Rows from block 7 of the encoder of a small image autoencoder, named by matrix and row number. Rows with one number within an expert belong to one neuron, the router's apart. Each number is 500 + 40 x the weight over its row's rms, rounded and kept within 0 to 999. All counts start at 0. Numbers have three digits each.
After each expert's rows are labels from the 100 images, of 14848, where the router gives the expert most weight on average: "strongest on" is what is common among them; "place" is the part of the image that holds the peak. Only what is clearly more common there than usual is listed. The data: rendered made-up planets.
# router: router (encoder.blocks.7.mlp.router.weight, 8x192, trained with AdamW), inputs 0-95
# up: expert up (encoder.blocks.7.mlp.up, 8x192x192), inputs 0-95
# down: expert down (encoder.blocks.7.mlp.down, 8x192x192, transposed), outputs 0-95

# expert 5
router.5:521556505456471497483477506482541486512472536506509525475460461517507444476527518506526520489508379521513520508489486452487480495507544516625489432476514452518473493501461462476565461479492527440479514489531565512526495586467605504504560501509530490502479506521414506523497468484452481557
up.0:559510401516460516492563591501532498443486473497541532480517482533516466517487478527492512552553503519494481514460520517475491559569579513540533441543513446534442457548422479456550471466484556525533437528533531411541509587553468487548482506468501543505506496436535478526464552539469439446
down.0:526507454477497432454455466495445534526512538515522486536470542432505488462486534492552480406472537489514568581443450568358514492474493479512529485512463531497576496516508442546510520529517500483427547568497468505499473470558487549524450474545506472427523431522518545554542513524531539486
strongest on: crescent; ocean world
place: middle right

# expert 3
router.3:490512517474487492474480506472508489487451571512483509506463490558534433482502496464475516463526433545424518488445500463429474483491496460538497474429498457509458469480426514535589496451502514406448491510499525491520615590462547467522514455503507475492489494532454532506492473489507504524
up.0:502508475523526505515492496525562471522513574445553393558491479456482521610496518498499516500512509575453476522480538522493472494476447419505628475543507522433561498529526535476466460558481606524487503488512495519471517517569490491510485496458515492550437504466470447523585503494484488410
down.0:427528501477447436548542561407492576504483461511524476558498509488461511473545563425510498496573579477492519530497527503586523529500580529478435516441458510477501458511518461505523501539521426503436427509436466553528510497526557483567459528547446500435496446503418573549436507507520469539
strongest on: crescent; lava world
place: centre

# expert 2
router.2:553489509472440496512470515517500485507513510514544518509581532548495486480529567531526481461517456434476487635563463469485463470544537447486491562541453467497492513495617476509503603537513503447525505491519519505499477477491552510501530511525516520498505473447455394451573426481540466455
up.0:485518460433496492450478490509493454530582547425381466483537488499516503496462512509429576519487540468561483485512500542557540537528477530552508486529550528528538493523509465501471509484463498580484456439430422567536564486490456517562511533486469481430581513555572488568580486548514535477
down.0:458441531584454489477518543461507494570457385583507449466469513555480461483531454566511478500554447493539491482549491474514509489442498448491478458479410496481462545505431444526498461500574502501484541452496507426540540487578416463448451511527461485538480501496506550526486595549440549570
strongest on: moons: zero; ocean world
place: top centre

# expert 1
router.1:496520537480443557546487495542456474498484510526497487508517492513404575506573454551449475518498572558493447536469595494508484514457460442446492548523554500494489520554475509553418532492494462558576496560524487509434484408495547485401497563473468520522514533432521497465536573568586535537
up.0:477537403553466560424500501431529449577465459497525488522546537456464476517421554521525451533524521517474462465544438419383556430494497486501525541501436475441530502532505550493478520520510579512497495493554483465457495474515480502529493486555548510457546487523479548442512498486546441403
down.0:569508487519504549488490515488515486440530538455498476493476553460466495475567481430528549474481481474528530532483518492447534513519452455505565481472509489551503502500488495443550568564514526400485516504475452622487469484484449607465524491483510453544384426467568489497494508440511584445
strongest on: moons: three
place: middle left

# expert 6
router.6:479506500474446515474491498464532507507547538505494489517519486509530421472495429528450487527532549529413477532584494489561553545494507477423513559606525455507495480499462455480536565570489512555444463499476519480479448526477455498521413550566497507484532447466543436486486434520622511477
up.0:572522387530525553494492517464522530485535493452585432466489532480483544459480516548503561464561449490518444540488533449482471440433550535460530528549497471552545480536528488521465569550443508455501519466541481480478461526500482631533515469502518435455528421530544508584501491532552426497
down.0:481505552580550504512477554475443482573468474509458561552484531414512478493494496494524512520458513467483494497484528559547440512461438496552456471469382445482440505547521482534500523500527506476508433476442515483591467565464473480485534488517537485537480553528508509567541474482451498487
strongest on: crescent
place: top left

# expert 7
router.7:478450494500566563534505482509502430470559494486482530528478534467486570513406471540479493454494485541488513465470492542455538562464484456495485535509539477468477579530545540504522476462488481539536501542483477514495461491528458503442464422479396536493515434480577451441543533439538456528
up.0:458518459450511518546554471510498532524499454541559501562507540532542496543548500504425538437478500544501555494525563563464511451506486518576431591495478522527526472406375493521460529453438497456511464495482509479435529475534505514502518495512463452450550482543476491472562538513531488489
down.0:464532485562535515501440504479521559463476498479471442536548472548498490464497446481472532525519549463512497387531508504516471556532479443529540448548361448539494448498548440515503538556445488504554427536497489537506487447459417551501473526457589586534524475541475491505492469525488471439
strongest on: full; ocean world; kind: lava world
place: bottom centre

# expert 0
router.0:521518488449476516520525491470514483522424593518403521503456520529538448468543580461449488514492446534472513498486481460452435497504494496566503449502546493512470510497453469509562436453510538484492498499503549480539501613488506487481542525501510504509518488534546500502501497472466518482
up.0:459501436513513499525469482541500472563520499499512402496541441507449516571509453458478449537548548550421450530563442435564521460542552503498562404537489525538476565501520460511503507528527542459511511525514524503459562465406506466458535493506486487521495557506542560458527507516477463481
down.0:466556549452480512481481481587538519488435519511482517553502427499472500490491477473533486526529441545500419403496504453433558575477454487536493484464441509497484502500554525460541464436473518516479466495495479549494529497467541484420502586533503504468475503450479471515536484576482509466
strongest on: crescent; lava world
place: middle right

# expert 4
router.4:459472499515553462485567472527460521475460483495476441467569484490499521540481484448534537525490518476531479478515558629476440482552489578471495496436471531507502483473602572481391579518548507460550548542466465482490482473524421488550515438523522459513486525538478494498480561524440490509
up.0:515537480541469534536495475457469494527546458520521468491437444514539493482540490474524415485548403562499494558509539445535469558571486444562490512529535565472485483535465488570444541479473568534537493496514498499479556518495531513511551518485495578551409519521435513495511528525521479512
down.0:520501507520487456517421446456500524512472552485468469468497473552537562492470473482515507571588417499457474467482398433498493476546521484481585503482508578475536449526531545528507493546479521573483508481526523492474481467487561562489518505566533574506506535532495444493503534507526502459
strongest on: full; cloud-covered world; cracked ice world
place: centre